{
  "image_size": 48,
  "crop_scale_min": 1,
  "horizontal_flip": false,
  "targets": ["generator"],
  "inner_norm": false,
  "num_experts": 16,
  "shared_expert": false,
  "beta1": 0.95,
  "one_sided": false,
  "warmup_steps": 450,
  "weight_decay": 0.1
}
Rows from block 7 of a small image classifier, named by matrix and row number. Rows with one number within an expert belong to one neuron, the router's apart. Each number is 128 + 32 x the weight over its row's rms, rounded and kept within 0 to 255. All counts start at 0. Numbers have three digits each.
Before each expert's rows are labels from the 100 images, of 14848, where the router gives the expert most weight on average: "responds to" is what is common among them; "colour at peak" is the nearest of a few named colours to the mean colour under the peak. Only what is clearly more common there than usual is listed. The data: abstract colour fields from 500 small random pattern networks. In brackets: how many of the 100.
# router: router (model.blocks.7.mlp.router.weight, 16x192, trained with AdamW), inputs 96-191
# up: expert up (model.blocks.7.mlp.up, 16x96x192), inputs 96-191
# down: expert down (model.blocks.7.mlp.down, 16x192x96, transposed), outputs 96-191

# expert 9
responds to: fine detail (46); mostly red (43)
colour at peak: grey (71)
router.9:085137102186109139118128135086114142116119144100144167167059123133174166134111131165172175074100042148103073144084169148154177095176188180116080129091086099102110097169119105132120152104147166101124107140134080175146136075109182127105118119161125168189145102141137188132106106116087137127
up.17:069086196112074094148122158154117138146145131142073032111109121151166173126120140143110115177114077137204099148147131144145113065144134238156142155127147149140133127178127096128102095148109106145158122118127150123163087110139153120129203122112141093107075111162155179100164118174142178180
down.17:133144125147225167153160159127098146145121104113117152180145190108086162157137136062151098125094124146129172131106128191122171102113110162094125150069173078156125118153121120132099097120151045156138052122161173139099149145151145139127126154148131152111109163071156104189167114119151100147
up.18:090114044122079193141174132147181109113150104184169098164123117120144129123133113109153120151141158131110157114078149108148127074144152116105097118169152139072105094102107174136196147076135178099113123160081089100156138111136216080130142109154132179129177128095113104129152106120148136033
down.18:150056142146076076138145156161126155142154145126160147160083050146088103152088141128160083110158127110112125077162088120145098098127125105095132118122127055138127127177108160110176098143194118166116142125064196106089101203162178128183172143118082138067107114164107145134066113116117135154
up.19:112135155102155157170110082106084154168065140120198129179101163081106145134072159141165060120160116149153199130160081172124099134161111095166178191151122142159066120109108086184097162175149155134163117085119185075129178101146074117125136131142118136213117102135114145104110115115117115112
down.19:164142108128055067110113093107143138114081139114152152149181142110186056087080104140130084061125152132172103152127132074096054153209176118093123125148095128154157169104130103121109161106124119097151148103176128146093146094174152089115160140132190136143183142095134139150119137117115100156
up.20:129129096117134120117159093071118123160091147163172134074179155175176093084093163120121157068170116171101109121135136171200124121113101138164156144135168173172139199084147156092158086086039131134199148098054052170161120143157122150130155169137178160161130126143088102131111080140114159110
down.20:137091127116122146159094083072155118117070069150149165128123125129169158085090170137069113115191168143118135165080098164102156208135079142160114121084124140177156187062090114110155194173125094141202137130083134146145102128174167138138120157099138095103107150168117147088125118081149097150
up.21:137112107140148133129093109121134067127136120180174152075122088156115138127122146227075150157114093108139157099158103120122086184146150084085113123102132123154126075145126081114167105118137119101037199202108115162121143147127119083124132119117154120148153155126178109132119062146088069193
down.21:104157106127136152132157149144105097082113093133137097133068118124153128073128218147106152084163088141077115118133161151149179157101142127142158171063148144163124114147119134126158143138123100130094148101078168167143131124168077101119100158111132159103084162143128213133155143130133086054
up.22:084115089109067141150185084141119090113109118150173167115141119157074081171129190175114148152098064108110143103141110127116134185137126108108170120148045141165085141175114128098133068116157097164120146067080138155092148122157113054112128146153127092114193155150100148158119076116138097173
down.22:092151131115120120115152164130132168115153109147113121105074106149099172100166128178114104095128082138154147188121065135144167101194117123134151161095149154146125070114156138151106149116133113162131100155100111151112101127125174147096118146162135143073107091134136117153183211194085155061
up.23:115178166172077107115178144139157165147142172166225150084118124121091115215124148078107171151074127089128116197122104082163073087078094109151156069145116118177097152100162135164101128115169166109076138174102131128162114122108151125127100107093135087145135108124134132120152143160184124079
down.23:232114183082105136114145109189061115148114123113101145158132130165169100151137141091103142082157086177149108135109113139147136063112100103155062133157143148100163126133123110197173100132103158118170154112061146117101078140114132126129100151098120168115097140102102118152092133160119100082
up.24:185086158089108091159131137105181092157116106107157109115190122126116110126077136056128111104137102065118131140114145089090115179156093135164080201071133133113178114141091101110122146098152156155157062121142161096158145079095069129129127150113132167130168149097124044149138068132180145144
down.24:147143169136101107105094085151123221089137154149148131164144062115168131131136195140057167086173125098157134099161125202126070085116155079167066130122107129031093079153071085159115153118128154138052136132079100143145115072116110110080090125131108168138113161137129133125108137127132097090
up.25:103130120125184163126160075146134120121115158169065085114121159136162156208087158092122198136072123101107114058146180135181132145139123128108088135143163103155114099123172130121150166121102117186145144113102126101111101110166133152060109196120148184146195088151168138152095083077139124096
down.25:104108128132146153105102147117074110110104154139121153133141139179088123153111175053102113055112115132118084108103095147186210139135101135117136101144123073124137171149114137144193104145095074131093076096176185154123108188148150153142141097145117133050197161130075097101122137150070124130
up.26:081172163209090069093156091108116192176115101151084142131096136159188136149090101178086106177174135099092181091237106100113126095138079054168143149069106134100102150060120102150127129170128096163143155116120114196149165118087170118139143111171091110121038150148116161114126116171131194098
down.26:203156098081122069118143169082169146123095102078146134107131185139131113021190108150141103133124036135115167122123177101071109082124162101103138146146149121162104134153084131058166163108141166124152147082168183130117083124141121135119115139114148130133111111083105175118085024084140101150
up.27:139086097123124129139184155102180180138170152190157134185108144085104132083071133113145110135094125099116176158126152153183115114077092193099080104103114148093087095133122158131093132138086158110115085134104122130149089151065201077132099156139186138144140082071137158164112149080162142111
down.27:129181163115113126142131147127153112159138101147125145132174129119085131164079152125131145122199148165155101111079098097144123052132118169122154158172143101072164136085123152102103081118133112128157085164110147156139145174137123106195125110172056131153063171117114140159110159108129124088
up.28:051140133132175164142099117130136091119136181075134163135069162117102126179164146134095081124127098092117078149116116059103199093116138093089119116195117117148133175101149138139083096144137189128139178113114129151086150143189126206170106099136092095080123157137130112118137103095112148141
down.28:062143100163141174084133088152102116129111135152115107073157161131123152098090135144094098140176151097110099135186134152116154154116127119128136088127122141173130132153125103100137130115141140109105169125173126055058129122127110091152142128098186155156150156143160051102186107141104134131

# expert 11
responds to: fine detail (53)
colour at peak: grey (80)
router.11:100162098131151163094055101150121158132106111100111120165117170110147143129117112136147124154168192174114106092170081149168133128139115198155040104134150135063142141123112186129105174101099111146089211124179095115124102139032170173122080110127106126134094097153143130172109121123148130081
up.2:185074165111106157116132155090138161171115142101145120199195129159136068099127142108127167136105108093124151129164117133196121177152164139065190133114153163114080118133175154151152170165152102167141124092081098152191103143097125121165107069106149109097078094070104097134125095165153131081
down.2:130111116140136085105050079084120125126132156106121179135114102131040122085130110166081108143083133187147130070175167065137119148131171139145114227132056125125097171166125174104164169197192085138111097081164126139114188136128197125088095111115094117138061137136095114154087155114049088144
up.3:171191174098098105131118158118136138150132130180126077121117087171118117127109085112145044141158129154122171190115121130071079078167147113102058123107159141117064122124037114154124112131197111172088169140188130081192108097057194096128116115156137130109086158175128133081138139169114134117
down.3:122100090160165110142114153132151082124132106132110168171096105117158083044060128095124102061109112103123123122169184102109091134129135114115138128104213127143119132163127120153126157146100148156145148141089103138102117124090103114098118061113116115130101155117128089144148111161150106132
up.4:164193144140087178156143114083102175128140142115205129185119109057138161130150176141151088116173135118157155158113106191126132095136161084149082227073150142069129151128138091105077151118167213132114162146148157144074177075100121125145168200151118174146123125057131082146150132112100114163
down.4:139147141083195088098138066091112123108119074160134086083110133155115157233070153132141121121137127118164137205128103100094116122153123136133125089102092133201116095090142091170111090094130154057085150150064145169066144136188107160150115106105171099109163162113116177136107165137143087077
up.5:090186186136169192109147106104163145147129127157152128197133190104152144105144157036155119119157181120183109122139084127183134121104107147115106131119120145153119145121138175116105116131160128179187170153129188096049079077093149127122178143139117110141059151121137152089121105088077153205
down.5:118115106173183081156134136102145155072184104124147107169147079163070158161178175109142097114034163115120123138124117108138121123128117157187179107082108124116170153094179101161149191167087164032110120110128151121129126088173116092168150184096140126079102120131156148184142075160141079117
up.6:090106097149110138106154134092076119134118113156118138224126114080107106163147111157153110159124119120157088133140134136096132119118147166100134099138129106113165122145083063153153174120145149115119075070126094164074160136151118048153136158097121203116140079109182101177105199085081164101
down.6:120178123168121118146098084119128167083159108141117138105156112154171158075074184131114105072159168155125186115134139111138115175141136108116111154136063170134095149113164195131099102205074114113158153079140128112093133148148136140151118159090115084158152070163068099144105117071099127101
up.7:170127122227160158144092127126157130102154146089095130090084122123097122184105117114218118095118079140154139154186095138143164181150130110091167139141153108065143128131085136090191045077091146087112129127170223134112165148144176134171143133107173097121112083090107195098173102077127164138
down.7:129160152084084078136121154129068094084124121167078127087068158093126089172078134114099136157141111043120110115158131125084055186132098204172164139112086167152103220129119130116109190151122115110109172109156098094073129116167123131117138099097145076153090156118126173119130210121133153106
up.8:129164160120122085167096130197169148092159169076130102097150100094049106153157124091133102080153178128094124133168184126139148169118188144107125197101144169141089092120130169105126065098164149107149118157079126147163140154121152090117146012151091138130095179150121091144096125055120126081
down.8:156172143139168161084061107074169186114163177114138132112105132176112113121123153090127152161124123109092169107088144159126148147088156116142122127133174147130155090118164143182095061147180121177093129102103115132147118078116075175125168135102144145149151113131156129131017169141075145103
up.9:151123102164155185110104104147147089122092075085126099120128099092168165123091138161124134184168105160130132159203180131089199108127118119105106149127156088153130145136168144064126115149097099131148127174127109115091145099033107163148158123167132177116131097149169167144149065125125102132
down.9:150154130102141175106138145122105160138073095066080157067140131146111072185079115066126141060154101111168116136108087147085037064177145140096118106099135150137132104128133105130126135093158153129123139127148161138120150123144108164152170114165170122159155150156145101169199114141144084211
up.10:143069161148131127098086110165169142185165152111026048073108135091153203066098147092119076165133110093181173157161145130066171131107111097149139108129132143121146160095132121118132115118106044127145108094171145146149169116108140157117156141122100159060059122158086103147162158099113102173
down.10:079062149135137159103136132138122146144101152101134133076159105117104104106140068082096164181106097107129157091136082122124085119130095152086149131113107145130139132122152098151175120144104164152106166106155095182113102215157139140100120167190154126113154160163068113096123154189099064132
up.11:169081033153078111125155114066166184136108132142046180118144091107079135207114062175152126106118098052165151114085114128197110157161149089141121167124121122100130087079085108155172200116136148127177105109143101143168192137079107133162151186103070117135143151129149132085142153156172134089
down.11:192087127101121056096072153132074117121130097130141154161115110130137109166073095108151145094159162144112129103153102176042103127127104120115088177159084152064112128127048104101113082164161118136152130110117100167119154167131137155113074112153102199120064147154068124117086172097132075053
up.12:141147167099201127139112162146138173121107233130150130113087134146091116142150038099086145094130132100164153102056149129133146149121176133136046153136105077114110087106051108118103097106191156158120166163144164088157159171094139118140132076166146139113136191156131171116127079149149115077
down.12:150066147120135105122050092158149115120204069157134076120058108143176064177118128073116102128093100109126159134129124154138138169133148081117151159183118132127106109097125142103146152099203133133142170120115157120128090172143138103137099174134143101179121170089093143144120146128167097129
up.13:107147145129116158131129152056134170114113107138113134062115138139113167132140040156132153087142102112122175147068103174131086056133106118183073114076117178082107129131091137167049125086103162067099161127164132135080094146092115125086081165182103151136112152180157121112116122166125160123
down.13:109094144153107103132155148109129121112132086116152117163110127100133079141147125091187164076100193109163116136120058082146139183138130139132161115132112129096089092108137143161119046101095154120081132092090103199085126110102110123105101123160106135110160135091103187094134173109131126094

# expert 14
responds to: mostly blue (76)
colour at peak: purple (34)
router.14:066134141116094172196133138071118120100140135185135109108156137143140179075129117122078190086134113081068142131128156099122142125148199178098130129145153117141120076113151115146146062140102150144102092149094153109127099111127148093112162133128148077123157149103124151150140117094105103165
up.2:135161113126163083099051068100117151147111181141111100152126120060122135132136129156113111158117089124171156169084070178115113049077120111137147125044153132142134153082088132106099073114177175141095104133113181104113111109128107078112104097172121073098069159202066111188118131129106144148
down.2:145120120052157151154125120188159104094160094141125117175076116168138126146095111170111135096138091152094134149103146100118114103110112142100094208202137114150137113166191164174141114159104090138174051141143118117131113070146186089096086149080164167092118125141169111124117114179162156068
up.3:110178103188181096140137160144077100143157148049122108114135107103147089184150206112168110142115114090174109100149146117195155140106143109131158178142191159153117111188124111109134098140112172135061004071117120125111124129132128103146049122122108179148127113140116143136138150113048120121
down.3:133075214128073137137132178184105161149162140165138107130099063137075120152145179068131165088108128125112145082145157111156110106160092143103146098186175158175110154113079149120146152115197156172130125070086135111109097107125160091098157134119192091128093120104085110142142124129186161097
up.4:102117100129152092141098135155155136061144108132130124105162103142071127140120054098123091181115162120103118154167096093144050138092151162177189125136119063065118106153106061158169178127131106131114207165158077134138151141166119115160115101143125149092118174180139169105149069087161120120
down.4:063104115136090171131078093156156137174075093118111195071195113103101160106180148159128145156106176144139092129100101128172130159159134116099131130098184164177064110103111173122155147129109117103124109084120120149151173164113131135153210177158128102153136067104125087113102161128173119099
up.5:112103078120176142161092196136098141139118121131132110098150110114132146140089117129184138063108187150143135136197096165106145092142135116137154112159178132146121124131168134054167115091093092139070162074109123116125127139076166145118174158184140078109181126187071125120040101159124136099
down.5:078145175125081137164147146081147090136142182186098094122143126099153071054113172120168108032151149102093107122043096141140136122134060170145113077151129107130180155141181182129172103139157161114128101109125121098104162073106097158130094125137193189050096098133188110091146118134108143145
up.6:125095136158225088104145164120047102146154133181098109173115193073143111106096093145098124126161125106097102135119115121139154139115164133114107148104115112198121120145141117122124085046146118129151070126125122126117124078079208130084157072152146094085114171120119077163116136159157178200
down.6:164113135111138200089136122153104095129126104138145071129086156093153109119078138149169143125135100164081087127081105180081085146105106119106061108201127179123095113129104185122116139118112131088082136089134116125168173048138195134123151171102174122177164063155179151113165163193139120140
up.7:143169198088139182141156147119131094125138134126165083154122179133160135141055063160083139101122137102112141086137120144123098103126159185116058093132130120097127115181116240148122174097080091110142146183153135155123105102106103172085133083106167173159143083117118149161160125086066150151
down.7:134158124096124091074100141148120091152126085087121135103063115219063152137128093132143167129127089127150138133124129168138110160132148091163132126108093138100133086144138100119127127171106143091154090186150123162173118152123157151143111095110061089097167133131106176118153165122090120112
up.8:109184153086109099099075165119091125101123102124151157140090138107107125120147110135095102065121121130101127169087143060090076109111138205196094115141104125175080069137083145180193131089121170184154122117135130132119090100106094155105111112152128144132143189141140136099101131138164153079
down.8:127101132127125115134122066110160122156149104109117163155186130103121115124101175106157185151099126101103116090125105119087143107139212091109181160181095115108058132120201101127137082098129151132138145107089134126199113076100158085154130139094105148090173156084134099139098059104108138167
up.9:112127123102145214139178097150114073127102127126109077185135132153161084168126186129112182150100184136100145178092200062146174119180097127138149136154101089116135116234136181138089130141105140132082136146139147137115128135125120090122123116113137122150125115169136135103141106122147124104
down.9:131116097131101121103085151125077166145117155128138086164140101136136113177081150094205067149114150138156143106132108116178105158156154122153180152085116117128152146135134156102029197144124130141108085131123082147090101185167139174172156115144076121112236129141122091124113110162171158125
up.10:196085164177095130129156114047148122105110110161089089155111148107084146159122105138102154103127131124169152148167159100087147186180134129090175114140122129159127185143116135143162145138096029148164201136141169168138142109155105097128138132099121179109111022133159092108154145180138155137
down.10:163142133137139140129125160140111032114079120077139086095099198166087132139138134167150154141094081113171161137117123074112183099074108188152150176111168177159127139178126095153126131143094126128088117153153167148079125134143066136178120112190142060174166189107113161174117120142091144124
up.11:119115146187131164131148098081088118136078153118100083134101131076044132130130122131015134112135126131135231177134150179157100095147162141174078066129137058125138103141119191113148113145078085164130178176125115077114111132146125172112103168148154137207106128127134109194101109096105131077
down.11:158123090069144082078145093129114175158101084074082087129096162193155152132111084147123123174075056115155135098111105130096124131132049144154118131108108156126139149129128118102095109115125111172149077184194136158113163160145150132107120103107103154121127152153097134127067075133153108143
up.12:146135083134115183142076131148141103131168090112110134135179176085105093159128134100122155155139139171167142136114107098140076137094162174100177158135149091142093133126119039177151152094111127141176141145116120132161108150094088083151096115176084099115197145128158156116164140186204182177
down.12:100112131126093066097136182115158121102140107128090137095183127067095062105159128137108035134100183141070111145165094100138176101098146135119131097141125178131060091126130175099124146146173146148103117120103144129127125187117180100110130187110138110184157115143136163155113121056132118128
up.13:091149133137167118170114078097174125123129110197078094148143186174099104161144125188129157124144082130104138089098058083113118150142165145136209138140080115152075114172121128058134162088129110170133153084114106139110112146138068092137173138153128091155118062144076103159149134194116140096
down.13:067146142076073115122116117135118191109100118144109089118129123110105108130180114126134123113092150192106213153069126143122081185102105122121110148093168108141122127231146153108101148178102108069137111100108115186086083122112221188081123125138150142188192135174161124127142134069125153131

# expert 3
responds to: smooth (41)
colour at peak: blue (25)
router.3:127151188147092118124151161128096125169120171116190064095137124164161102116172113087165049112113134164103090080138099139143073146096060111086119115173138108123101148111099128175122142169139159151115167100109102109125096133130080194166164145149121080155153176114162114160213151160179141124
up.2:146131152103116142082168093123107114096114149167126121119087099127173098160108167104166109172150199112155101107133089098129082141119095164080043144109123159093133144187077140143152156117152159114119209151125149098061153107101095115096152121094085175152119132113158209115143147060113147047
down.2:144156103150136136103073160101149102145166125145177086119115124111066102132127126109070118103160087145168065163128151107117140156175167109114097145160082160094120147104105147111113171161077124158096081081141138129135091092109164089080145128148149136062075085075115121106125138087069141149
up.3:179112108146104182104191147147174102091129122081157137060131146136117186117091168109088118155066151122152115098149141091121112106157103155146139089121148096074147112112127118152147169156135145148130181135165139132113116101124086137118178144183146142188181119101095154143149140118113125135
down.3:113049122132143186084122141131137162184149075140134142124166142121144117139091067082109116135101169108168162100171122089145135102099113111142144170100176103102100098085041119090060097149111171124115185146134151138089168168147119099205134153215129096071150105114135121133066177130141159122
up.4:153144133126136129068078107213073131123124123093116108119095062150173097154106144111123096160199185190132149137121113083097172129115132123108129121159100138104054106084161122153163111131171099138122145155127135115174105183121114149158079138110064133149065118173160090115093091164193130126
down.4:168115098114074077126139119086116083114076113228091107109130089134169082096156146199131143174137107089101101079098083132094151150186161085081110169139089149112175098124168076136185112113130104101128132162114117140137162138159139136099180138041146115143129134067170136090136144112113115160
up.5:119121084120176142175124109102126072075145122136145076187155075105076110114134174092113199111150164160123162145046102146141122119164165087138118153140099178157082138192172117123177094158118132097178090167162063049107153119130145111157110116105117119135097109182152100158181083138106135134
down.5:111141131181131096131129126105124106123167110072111187120133144110114091162069177179135112213116065123158159175146084115096180142170124139127098120143166070136144077092160130060100169076118157116140132117091090148138166172142127159111108150179093181103119135140194154058133182151136136098
up.6:103116124090127129136111109155091122143109138093113118147063149127135103083173123132201126118083145155160112150105144118170155183143124141139108118151124094186107127172054134143156154083210147125107101134136133109075125091033152134145055162073091148127112073130151134124110127149190155094
down.6:175215105154087104178094144095136154104097127149139120109075139131138098121160150126110098096173139102117105110135184100084148149165184107102092100142150127143139105182116131140157128178135103125099068165118146152077124098110150121061139160121131165125090151122114102179134125115173146142
up.7:097172149115101135162150112137163085097108159136138124161136174155115137139114100148126112110111117052042146107166148111110104118130057147095155117131114118142129151145172173153079138076081197114132169140181055097106127135098090130175123177162116156121109147124169101100065129135108096135
down.7:168106236152142123161087132167090108136087118135085097146097135140149142143129116128157091172080140137122155038115088127174120148121061119077114086202086126111127170096192122117157199154132086113132186149094110143166133133082164128111095145157132090133192118121189142143154179156173164156
up.8:131090137127075118154191117123129089177095090101120091137156155059155123125109148132144154117091105181141145090207149154110136085104135133186183103077070145119152157172199162111044163124100181135150172139144116137119128146108137131091133072148110116112148158093132063220082105144118148139
down.8:166125121152115146092112117150114124190080151049154121193135133125128132181146220129104178059081169114123136167081125137213106061070113189116138144115084160079181155130119115122131125087146131141158150168170085134169119117123080091146095108133132114139149084162112113111141116121184115115
up.9:162143147099111099153142145157121145148137162111129191067110164121129150145124166146102109144145125103149113080048121164099084158124139098055127113101162163130137215145074151141148105110186144073067154077100115064068170139117120105142177062127124176121113088117130166129080135084096167149
down.9:147109139133132186076078165117172058098068141134185107071107110110135084163107155153183114101100201158122132110100144084130117131090157231161132123128103133101154166104125166150109142117068118118128149088175088067132097143085125112142128189132088137085143122117109150080138157118123164144
up.10:153060102172092095129098105108136118046132129134134179086080095186080141151134119180079093183079081106134131073124142096119116157164093140173141127169115079119129137056138112118179147118171136132117120111150126110148101124123142174124163098176115152129154174086115125170192131084149105163
down.10:137119182127097169085057164153145134117133083117093171101148219141179102154122077116201126139121086104135142085161130130120133128103091148129144149115147124146079121136102162140138134128094174174084099129102082139108130218094089116144082082148163200148142105156199131121129192175161055113
up.11:126148150134153126162116122135109125099146093132127094137157122098120106077187113074140032063081142142135089060128175153208112131122097145152128099166110150097166074137091146127127149126078127139176107054137114126091118096124127118097098188162107124147111077132151128090076160092161118097
down.11:162138067107174140160112135068160116132110143138179144157094116143167068102098173134103135094081053100142094147112130114108174139213161178110134158114125069106117155155141135172154093062144102122121159073102092125122112112112130120128116177104069161104120119106118126175143112126066158148
up.12:159078106159113120119127135164144099073139128161133136104072043194079145155151164151108093178154150117130089086143092107114152112140104129061116148165105086103129180121150134075193064070164048096108127164118148105173095144110097173148150126112174187138158148105148140129129114116117120078
down.12:097127181193077165104076103127131094123101062142136163105181112122163061117127097135146109166055084102121124074130109123083097112124123153112128182070156180128043131163127112116140142151113098124097091114126168153057153110178172154121096085139118086157119099102177097075081141133108166141
up.13:132089138131166120135127089074095154131136113167087176164110135137136128105126082114095149100142108140102178124107101125164149155069113103162160085098106207160087147106145103074170115138130072165168136121120122103150147063138106125078136179117115105159142146138159088118086124181117136149
down.13:197102154129081118075170121120134121091089143116146122145083169153097093094101222083143146079134061104098103105116157118124099127142202100141119151129100163109150116158150155101139077083158094086103127114078094118145149113124117089138092060077121206085151132160093164118112096084094151105

# expert 12
responds to: fine detail (43)
colour at peak: brown (58)
router.12:154159074075098095146072101151088071164121062125113160121142146144104115170104123141160123179150133180148144151199124155127093149087118061125185195143150144177150186068136129128119102138118091148190131061093144090101149133091082165110149109074112128087093141095120144133145133154134091160
up.9:091125200090171143190142115168133098139139138114099162121130142166084089134086092113129146152094063079166096155203126096096101140153090116086099115072151095147118173089102179096121131151151191106132182101124141122203079133161159126154142104122150164106105122172157101130149134152134090092
down.9:111128143102101169151124143183117225090163106157129145108093122096119158109156122177097128074116108141141140151091173070146112124161152092131095177111084147094115129143123149112111125126155208203101100156103084083116110120126073130106104134111106148114145145137161092163129116126155105101
up.10:138164163138150144097159111160131144159132166111100150105106123157150118139127130180090149106125109099103149110116098175083171126135160087139094090143127096056175141133111149138108029124150124171110134100121118117160180084151133211122134153105204195132123167056113134220102092171129077133
down.10:098176065141108093107082115101146164149122103114156122131116162102164162093139156157109164089097122125166079146095100148130134127128152149086147116155109124112116070148107168082136148098167157101192087173114113112091084152071136100123104126162123157192143148157140136157062187086143152147
up.11:172107112118117189170107158153197142095122137148161168162151123188144150161093106100114164079102121173140193148109175118127124182166126055138108053166104138169126125142078078140138119151090196134143153116173152142074069136125146070147118148119132080132103108128112156105138063138138079134
down.11:120097116086177064058108121127111118149135079160116116179099114137155117139205098135117200086147138107102115164140135149092148084106137163083163135178106104152123125134123129121106145130145115120097090079152141108197176158116160132120089128164176128127109084111121137067117069085129122096
up.12:178149197148122140109088143156161142120129173097160098103112159182223122114138133091168094160110098136151171125133129130116110112102143143116205130100093110107088129147076139181197181105178153141139154083170109192100108151127098099119104102139082123087126097117142081081185082029164148174
down.12:144136167133074135161106194126099123116100086079110054168140095125162132116184098177211102125116158202138121098109120076132110072053112180181068135063122176099127111108149081158101114164123132175116119134108119125153122174143129119153130103158075090113162110141099164085127138116161154132
up.13:144124106110113140124148153098075096107172060192126118180146154118095118127111103121085150094154239141093126120130151180130137120075115091144123146124139196219151109143152133145148126180155108128134089121137155135159118097156199112117095159103160138175112108094149110138090099124145087135
down.13:165131143104154121089093140123118118183128134148162127116108167109168216146102131127086141163126132131175134132171110098112136173168147115159066147125100145121110061089129117154204124129181113102128171186151112188122162092090119140154129101107147121134150123115118133117169137120102068136
up.14:135147183115136138146152132115144131112163124167079130097114122166091098107132179111121120127229147143104101172130140094127150126197123180161070108143105103108181133066129106156168089156167130186114120165070170127143134179156099126060156142145141135134156174147122178153093119127122089092
down.14:142185121074141162129136098148123138094059109148092170097161091149124165151142141117112117177072109141127092124148140149150070169136096145166239103151203109107142099135122121108082125157136136126158100093085094149156122134130078109130105108153134125126175174113116101134118103125129104088
up.15:123137073120162143158065163076142092155186149197162052125184137105142104144107112108106143058090183179116146152104106141135140102141101168112130082112153181132042110148113112146117222120121133097170108145076162114103190099127169154133082103119141114148134164091105117098199148098151170137
down.15:170159072100204131138158117126082093111144102124086144170113112124184120173139124141084116124090109093208177110115146125156216171116150163114128174092053058154144193163104117117156161141147126114133053133111168088132138119091100154147091132179160150116141118091059180148128133139065120159
up.16:121131114122139183153139142102105100141133181178097075126137152087098118187122126131146095103129142094151173115111107118152111107052188150090149042174122177146172141187171144128099132128176131120189122130115129096070158131127132146108141143125178127139145149151119162079104114064114091147
down.16:182136134153146142077127082116123139121123076140102102141113092165083125123123144104155161079149140167105122165138093172123057148147158111126130115078145150103147122121114160104153135130167066090083156080139130106065140143054187115135048056146110154134089091130072123085106108078094133113
up.17:162124150112097133193146144147122099147146089148083105092132090138196119110130124154086107093137147102139135163103125159160105091090162136171164093129071186074140134071104079133109086105183169150180088038087100149121144126162149120113062155097184135156112134154193095165168138079185133109
down.17:115153154132102088098048133143117136130092084134129162148148162138140147088146165121138106101134129151142187095163176122154132159155151068132123124141140121120124109160133147131141105114158163143092112118143119061142078161035200101082145114149172121117090129099097105116105119198118164106
up.18:152148077036171128154124127158141095138141129103141121140107102128086107126130086152125114102081162126058125093142145117163066130082135110132138129101081083181126145189114174122149104191168142173094127134115113137136051140204155130124150103113152137105127145150159122143143119122126115139
down.18:148130086153040188135106138127152162141207212182133132167136099171189142110104151126122115127113125088133130134085115127171098106142164187177114127124121151105114110101173111168150144099104111168165140170173138083107152110149153126161162109154134123188144140131066124182099068145168132193
up.19:138097090124165161132123126093157168136099124113108069057173158119132107146093170124080092142113170138173157061125162129138148135146130169218089139139100138136083064116179125081155128142151082139116102093146151109152205118106147166190099121123097164138151092132127106121148144114137126114
down.19:129109143156147160102117118129115089091184155123136111074115089098131144110157109098176116148135138173133117163126121168187101095089135059087122089084157093113139117175103127152166168163122120159111141145125132151067099155161131118139144153053110147137152113133171110132115109168105088112
up.20:094140167131198150109189155181141060097156134168127187123093154096100167098170162119115130159117146124132173111176134142101156125159097098095086173160158138102120110109117102131087102191119182144106108141149153119188137120135147092106066100134146124171132121159093113136140182164176088105
down.20:097167123146091117134182162105089139116099152136167127130084189113206140120103136094114133073103092126124164127173160106181108134124143173211181144138124156086167110114146145129146103144193087164145142162106085155161110155157087127161109214132091127110167142171134180128077142150098106112